A small image captioner, trained from scratch.
Training: adamw at rate 0.00085, 7600 steps.
Rows from block 7 of the image encoder of a small image captioner, named by matrix and row number. Rows with one number belong to one neuron. Each number is 128 + 32 x the weight over its row's rms, rounded and kept within 0 to 255. All counts start at 0. Numbers have three digits each.
After each neuron's rows are labels from the 100 images, of 14848, where the neuron reaches its highest value: "strongest on" is what is common among them. Only what is clearly more common there than usual is listed. The data: made-up ball-and-stick molecule models.
# fc1: MLP up (encoder.blocks.7.mlp.fc1.weight, 512x128), inputs 64-127
# fc2: MLP down (encoder.blocks.7.mlp.fc2.weight, 128x512, transposed), outputs 64-127

fc1.325:160148165165128088128128128128155128128128160083180128128128128128128167128185128128174086128034128161023148145161167128137172128128083106128128128080128128038095128168128128170128193101149099
fc2.325:128176128128128128140128111136185128166177140128128128128128128128172111140081185128071086102120128128151161195128128104177128108086107128146128128155128136152156202128106095128077150128161128
strongest on: dark backdrop

fc1.487:128165128065096128128219128128128128160176128128112128074128166128128128128128128128095093128128099159177128128149104172128060153063182190192128045189177083104180066163096153128128104145128087
fc2.487:128090128161128128128128128142128128128171088128128128128128203153128109075164093128099235128128128165092128165189128128128128059168128128128108091043128084063104202128128150128128128128128098
strongest on: space-filling; yellow ball

fc1.259:128065128128193128076140100128128128065128100140181079154160128098146099128115111128090128128128128020128095128128087128128128128158142074128154166128206059182128186098164147098152098150128149
fc2.259:171128152097092128080165167128207128194182189128128128128164158128128128144107186128056128128128128128146128147093128105086096152107128128160128064109171206155173128128162128128128128128128147
strongest on: green ball; dark backdrop; space-filling

fc1.295:128128249169153157171128128128101128128093128128174128128128172128128128150164128128128128128090145155128128128153099037033210169128083128197128128108149128074112092114128128128161150156105103
fc2.295:196168099093067094128143128155128094128128128128128128092174162160167109075128148190094081116128128128095175166128128090128142128076112128128128032146128128128190128152080128100073169101111128
strongest on: balls and sticks

fc1.233:128128128128210143128128128166143128060107085128178095128128189128128097128128128128094128080128107000128096095101128128165128128160128065128160128128201058164090170100194110128128095128128167
fc2.233:154128158102128128075144128102214128208170184128128157167128158128149128155094186128061128128128128128149128128128128112091076105128128128161128097128164191150148128128177128128151128102128140
strongest on: green ball

fc1.396:128128081155128128147128128180093128096128091196128174128075128149098159128165128128128128154160128128078094128128172128128128076128101128128128128197128128128128187095128199171198128102197128
fc2.396:178128128048128128128084088161162154150201128128128128128128160128189108165079186128082156128094182128128128209163128128158128085128101110149128128102055128128128209108128091157128128093128128
strongest on: dark backdrop; yellow ball

fc1.115:069151128079063128192128128156128107128163128128193128098104128128128128128128128128149084128128128128128146128092128167150128182128128178128128105155128128128128128128090128095149128187128128
fc2.115:055072128179128128128128128128100128141128128110128128128128146128128128128151128089128178128128204128164128050152128128102128067155149128128128128095128128128038128128144128128216128111185128
strongest on: space-filling

fc1.422:092128113102078144149164128128128096128128128112104169110122079128088146128113128128158128113117128158128137152102151163193144128128167176162152100045128128116137083128170053128128165151102160
fc2.422:115205149084181128113128147059092152128036104128153128170087090137072171113128082051173104153162189128111102038128128166086110212142151128100128193128128128128141113111128142147157094128106109
strongest on: space-filling

fc1.480:165128128167102128185128197128147128128128150128111128128162040128128193128042192128128128128083128128128162128144194178096242128128128094154128128086182128128128100128075128128149160165083161
fc2.480:163191128086155128103181128128156109166086150128128128128141081151128162128128128108128097157155074149104128086079128128072097191099128111158128128160181159128217105145128128109086128128096128
strongest on: purple ball; balls and sticks

fc1.352:128128102128171128128128128128174128020128105128128128110165128128087128128128076084128128071171128069128128116128128128128128174128153063148128159128174083154128168128128155092185128186067128
fc2.352:214128128066052128098171128165162100188164160128128128128144187128128128128128162007039128128128207128128154171097128086084128128128102128168128077064128128164128128150149163107128128128128128
strongest on: green ball

fc1.221:146128192165128128128161128128128148105128147100189128128109128128128157144141128173153085183071128155049128128191152093061183128128076128128128128049155128059091096128140128165128184128104094
fc2.221:155107098128128128143128104150165101144191146128128128092163160128170091143100175223060104103112023128160168181110128092175151088083111128146128050154128128128165128149091128108084153128151128
strongest on: dark backdrop; balls and sticks

fc1.127:128128103128191128097155128128185152058128103128128082128161182100128128128128087128128128068158110034146128099128128128128128128156128063128156183156181063128128218128128157128161128172074128
fc2.127:171128128128061128072170161128207128211166193128128128128143157128128128128128189128058128128128128128128128128096128102085103128104128128147128067116174202173128128128153128128128128128128128
strongest on: green ball

fc1.417:149154087103128128128128143083187128061147128128128128128128128128128128128148088128077166128163145128128071128128109085222128141162168128088154150182128128174128173105075128076128096128128128
fc2.417:154128105120157095163166112150128107193167147187110104107156153128158128156084128128070128098092156108128153170080107077128152098099094128183128068157150128161128128161097197087143149143101128
strongest on: space-filling; dark backdrop; balls: three; balls: four

fc1.447:128210080071128079128128128128128128128128128128105096128128147101085128107128097128083110128128128128128128128077096128168093147128185128071128128182128128128199128128128156128128128128128102
fc2.447:175128101128077128157128104189128103207167148128128128089165188128169078128082155128085128094097200128128161184128142089147153099096088128167128044128128128128128152154113156109128187128144154
strongest on: space-filling; balls: three; balls: four

fc1.242:154128128128128128200073128128128128128128128150108177128128128128128085128171128097080151159128128128128076161085160128171085128179128128128128153197059128172099165128128128083152083070128128
fc2.242:147128102170128128164105128154103128150186128128128128104128196128159076128073128128095158093089217128128154166128128073174165072128090128166128089128128107128106128158128158107128160128128128
strongest on: space-filling; dark backdrop

fc1.359:103128128096128175092128128088128128094161107128128128041189128128128062106170128053128176097128075106165099128155081099164100150128159159176178128172128128193142128147128181128128087162128128
fc2.359:128128105087128128128128128128128128163171128128128128128155190128128084128128128048065174128100255128079128128128128068128128128128056128148128128128165149128128128149128243114128155147093128
strongest on: green ball; space-filling

fc1.266:197096179148189128128128111128128146128075128128128087100169106128128128188128128128128128166128153193176128086128190128128128102128092128174110128128128186107128066128152159128178174198034128
fc2.266:179128104128087110128165128149128104088128074128176128088170128183128128086182084210128152128128027128049155128128128110089150128128128128128128082102128040128152110162091111092056128128066128
strongest on: blue ball

fc1.102:086192128108163222128085128094128099128152128128128128128128091190128128095128128128154165098105128169152128087094082110128128175128128128128147128183128128090128128128128184128194172106168128
fc2.102:154109150084103105080083128106165150160128128128172128172128128128128159128148128002128161166128207128128128128179128128085097128173169145071128128071077128099097169086172128179056106098168088
strongest on: space-filling

fc1.341:128111089144104128161128174167128109128094150147100128138128082128093210128052128155162128128097128149128170143152128163128240128050161128163128109054128128128128103168094093128104192170128128
fc2.341:145198111097170128128175128088111118160070128156128128128128086146128157116114110094145069145152128128108128083073128112084128191095128128142143128177162128149198088154095163110108128148088128
strongest on: space-filling

fc1.360:128109159128128092128111128128094071128110150087128128177108096128096128092128128128149128128074128128040188170128108128087185110079113128114128095076128128042128128164128112182128166128156109
fc2.360:128177109128171128165145099151107111128128128128128128097128128128171128148075128128128064103128128128128158194104128110176160128089101128146128128167128128128200150128088128105128168128128128
strongest on: space-filling; dark backdrop

fc1.89:128128097128181128128128157128128128128165086169108128102128128092128128070128104128093128195128112078093096094128128167164087128112151095179128128225096097128146128128128164100128101097128128
fc2.89:164128128102115128128128128128180128165163128091150128128128166128128128128128143255112172128128000128089128172169128128128128128128128128137128128083128128128100128128177128128128128128128128
strongest on: space-filling

fc1.416:128165072128128159186086128128084128128163108128128128076114128128128100103188128046128167141196091128128100128094128128128089171128150171146169091128078128128128156128128187128128095062180159
fc2.416:164128128083128128155128128167128128153177128153128128128157171128160091128107128000096148128092255128092151149128128128128128115128079168171128111128128128147080128128128128128128163128128128
strongest on: purple ball; space-filling

fc1.469:157128169178141128101128128182145153078128128183128128128154093128128157128152128157128128085153156083067128087176128106032162128100128128128128128128176079128128163094128169128155128128128128
fc2.469:202095128074128159128128128150184128147191154128128128128158128103176092170098178146075128110101085128156147209102128112128128107099128128158128072128090128128196179128128128128058128128155128
strongest on: dark backdrop

fc1.169:098172061066081100128128165128128081189187146128128128128128197128093128043128128087107082098128128128128128128128072200128073179067203164170128128179128088128168128186128182128128097128128078
fc2.169:128063128128076128128061128152128128128179128093128128128128220128128083095128128128128190128128128128128128128184158128160128067162128128148128128089128128085098194128167128128128150128176128
strongest on: space-filling

fc1.430:128128128067128128128103145128128128128178189128128128146128128107128128128128128128149128128128128180128128128090128128225086193143128128152128128142084228128175128085128128128128128128128170
fc2.430:153183128056088128101117128128128159128074128083128162174058128128101161128128128166152128128128159155163128128128128142128128194128128128128128192089098128128128219128128155128166128060149128
strongest on: blue ball; space-filling

fc1.366:128109140128053067128089128128171128128139128084128128128128109150128128128095128153094128076128128128143101128109128099217093128128101128128128136179128128163128203098128052128089082128128128
fc2.366:167230108128128128146128100128089128157104128112128128128090146128128128128085111215148058128128156145137128162128128103128128128103110128128128153154128128128164161128106210128128157128128128
strongest on: space-filling; dark backdrop

fc1.27:128128128128128160168096063078128128146128128128082128128171128128128128128128128128128128083128128153193093171128128100208076128128128128095095128128128128160116128128184063092128092128096128
fc2.27:128197092128111128159128102128080128128128128128128108128128186128128128128070113128095060085128186128128161152094128084161158097089092128128128074173153099186176141157092204087169168128128128
strongest on: space-filling; dark backdrop

fc1.164:156104128175104128128128181151155178128128128128128103128128107128095183128042128128128128103108128112128194157167128144054198128128128128178154128128128128079090128108094104128128128128086128
fc2.164:146157101128128128104196128068146106162095162166128128128158104148128128128128128088099094152128089128104152065049128094083128152091128128128128082172178153150201093170110177091107153128095128
strongest on: purple ball

fc1.368:183107183128188128175155098128145147085128143128184128128128128161171128154159128166128128153096188153062128167128128080156168128128061153128128156124128128128053128128156128128128128145128095
fc2.368:145128128128139128144128128128153128128187128128117128111149168128156094128097154246083128107128049128176151172128128104187146066098099128160128092154139146128172208128106149110128157162128128
strongest on: dark backdrop

fc1.177:128128128128097128128128128109128154152128128128128128081128128101101128128128128107128128128105128188154128128128128128198099128128155128128128090161128113166177128187147083113128082163074149
fc2.177:128214096083096128146128128163080108157128128128128128128128179128128128128128128096078079092128226128097153145128128073128155128082081128157128099128128109203216128158105200101159182128108128
strongest on: space-filling; balls: four

fc1.455:162077098128170128111182128106167128052128094128128128128154128100128128128105128128099128052128128051159092128128094128128156128128157043128128201159210050165102128128174166082145106153068128
fc2.455:173128128086063128084170163128180128193159195128128128128156168128128128159128177128066128128128110128128128128099128107097128128128128128164128053128188222128187128145160159097153161128120128
strongest on: green ball

fc1.254:128099128158128128128176128128128177128128128128227084091188111128128110164097128128128128128114128158128128104128151128128151128128128105166128128128128128128056128095172128032160128190053155
fc2.254:149174128128057065112194155128128072128077128161128128095182128179128128103171128128128128128128128128091160040089128098057128172099128128128128128128174108168128063166128128081107153128076128
strongest on: purple ball; space-filling

fc1.389:128159067054128098104128172109128074170166128088104128104128195128090128099128100128099128128128128128128128173088128178184128142128152128097128128198128097128128170128128128128128128128128147
fc2.389:154128128128095128128128128128128128176169128100128128128128194128128106128104128255093148128128128128128128169172128128157128080128128128168128070074128128128091173128155128128147148128157128
strongest on: space-filling; balls: three; balls: four

fc1.126:144154163128128128152128150128193162045128128128128128128128140128163128128179128109128174128163110150048128128128151128193128128128105093064128170160128081128128162128156063128128128072128128
fc2.126:173163128105128128128128128170128128201209142128128128128128177128184089147066146191058128095093128128128171203128128078165128062128088128166128128128128128128128128128128145128128174128128128
strongest on: space-filling; dark backdrop; balls: four; balls: three

fc1.290:128110128128085128128128075082128128128139128128101128147128128128128128128128128128128128128156145187173072128128128086203066128128128128128105170185111128166081196090128085113128128128085128
fc2.290:141215095115128128165128112128074128128128128128128128128112163128128128128074102128128086089128166128128150145091128082147128128096086128158128100164128096128198142156091216097159161128105128
strongest on: dark backdrop; space-filling; balls: six

fc1.173:128100147109128156085128168128105128128103185128128128128172128093128128161048128149165128107128128128187102128128128128152128088128179107128154128128166171157128128105156168095179128182022128
fc2.173:161158097159044128128195128087097101128094128128157128098172169189128128089153106100128128128148148128100171033128128102101128157103128128105128069103155113128157108167104128077128128128077128
strongest on: purple ball

fc1.202:090072103092083128128107128142128128097128164178128180128089157128128128180128166128128159128108159128173128128080178102200069089107128217128128128159096165098185128128128128128199150128128102
fc2.202:128170128128128128128044128128103184085097074128174128128070154128093128128128105128170128128128157128128128128169128169128128128128128128128128196068045074073128241128128093166128089128156128
strongest on: green ball; space-filling

fc1.157:140128110128197128104128128128143128077163083128128128153128202128154128128145085128128128128111128057108128107128071128128128128128128101128169128128169057128106194093211128128151128095171150
fc2.157:151128176049128128079128128128203155206183154099128128183128158128140163128091176128092128159128081128128128177175138128128076128161128128147128090110128156128128128085196128163143128076128128
strongest on: blue ball; space-filling

fc1.104:110128085128082128128111128128128128128128195128103128128079128128098128128069128128128128128128128177169111111102191128172106161128128162128095101215114181128128128128157156100128128128128141
fc2.104:149200128128128128148128128150054163128128083128128128128090175128128128128106090237128128128128128147104128159174128155172128107128128128141128128090048081109128204106128107149128128128128128
strongest on: space-filling; dark backdrop

fc1.420:150173128097128128128103128149128128173163128128128182128128157128107128128128128128128128175171076128172095128128128095152067128128190163128090128193128162128170107154172178065096096191069128
fc2.420:154128076128095128154153087195087128128157128128128128096154199144157090128128128128075146103095213128083171128128128057128160090106083128150128057104128104128171128169107195101128190128099128
strongest on: space-filling; orange ball; balls: five

fc1.105:128128110128153083171128128128128165163128128154128128104084128128128068089187128128092163205128128187128089110096154113153062128153128128161081167198128128128096128094128128128151105090128147
fc2.105:158128128128128128159128128174089128128179128128128128099128209128128071128059128255095128066088128128128168185145128068170168128128093128174128128098128092128128164128128128128154168128128128
strongest on: dark backdrop; space-filling

fc1.314:072100128128128128174090128128097128078128156128128180148128107128128128073172128091128128203172128169071128128104128128169128128091128128128153128128064128145150189128128085128128128051182160
fc2.314:159158100087072128149100091190128128158128128128128128128128176128158085161083170128128128098081166128128128150128128098128156128128101128154128182086094128156104174128128128128128162065128156
strongest on: dark backdrop; space-filling

fc1.459:128128128092128128128128128128185128128096128128065160102143128128128128128068104128156128128102128128225145128180128128159093104128128128128128159176128128128128171113098128094167128177047128
fc2.459:182247128128029128128164128178084101145128128128128128107128128128173128128128128128128128128128090128128157128128128086094128128088128128158128039128128093128221128159128128097128167128113128
strongest on: dark backdrop; space-filling

fc1.78:106162087128202093128128128128152128128175128160098128128150168128128128090128085128101128157100128096087128096154092152128128148128151092128128128197081128128128168128128156128161128064167128
fc2.78:192128128068067128098094128128176128169179128095167128128128188128152128128128180222128148128128011128128128185180128128128128111166156128161128128086076128128096128105177070160128128128128128
strongest on: space-filling

fc1.77:150128199152159128167128128128128128149099165106177128128159128128155128128173151128152128128061128155128152159174128102164183128068050128128128204113128128128038128128128099128128200128128128
fc2.77:154128128109128128143128107128128128128163137128128128118128164128143116128094128128103108111128128128207147158116128105191143095084096128159128073168128178128215230140101165105128154128128144
strongest on: dark backdrop; balls: six; balls: five

fc1.433:128128073149253194128128128128128101128128082197128128180158128128128147090157128128071128128128146056101128128128128128140128128128128128128128081105115084128128231128145128160164128067183128
fc2.433:192209151018128128128128128128143142164154128128169128151128128128173128128078128128097128128128128128128128193128128128128112128128128128179128080094074128167128128111128077148128100084128157
strongest on: dark backdrop

fc1.182:086178128128128128152104128155112147149155087128128128045182093171128084128128128080128128077166098128187128128128128128080082128128170176206152086128128128170128105128128190105156070167128100
fc2.182:175103090082128128128128128167163128128172128128128128128171169128128085128156128000091209128111255103091144128128128099128128096128076128128128128128128128128128128146128204128102128182111128
strongest on: space-filling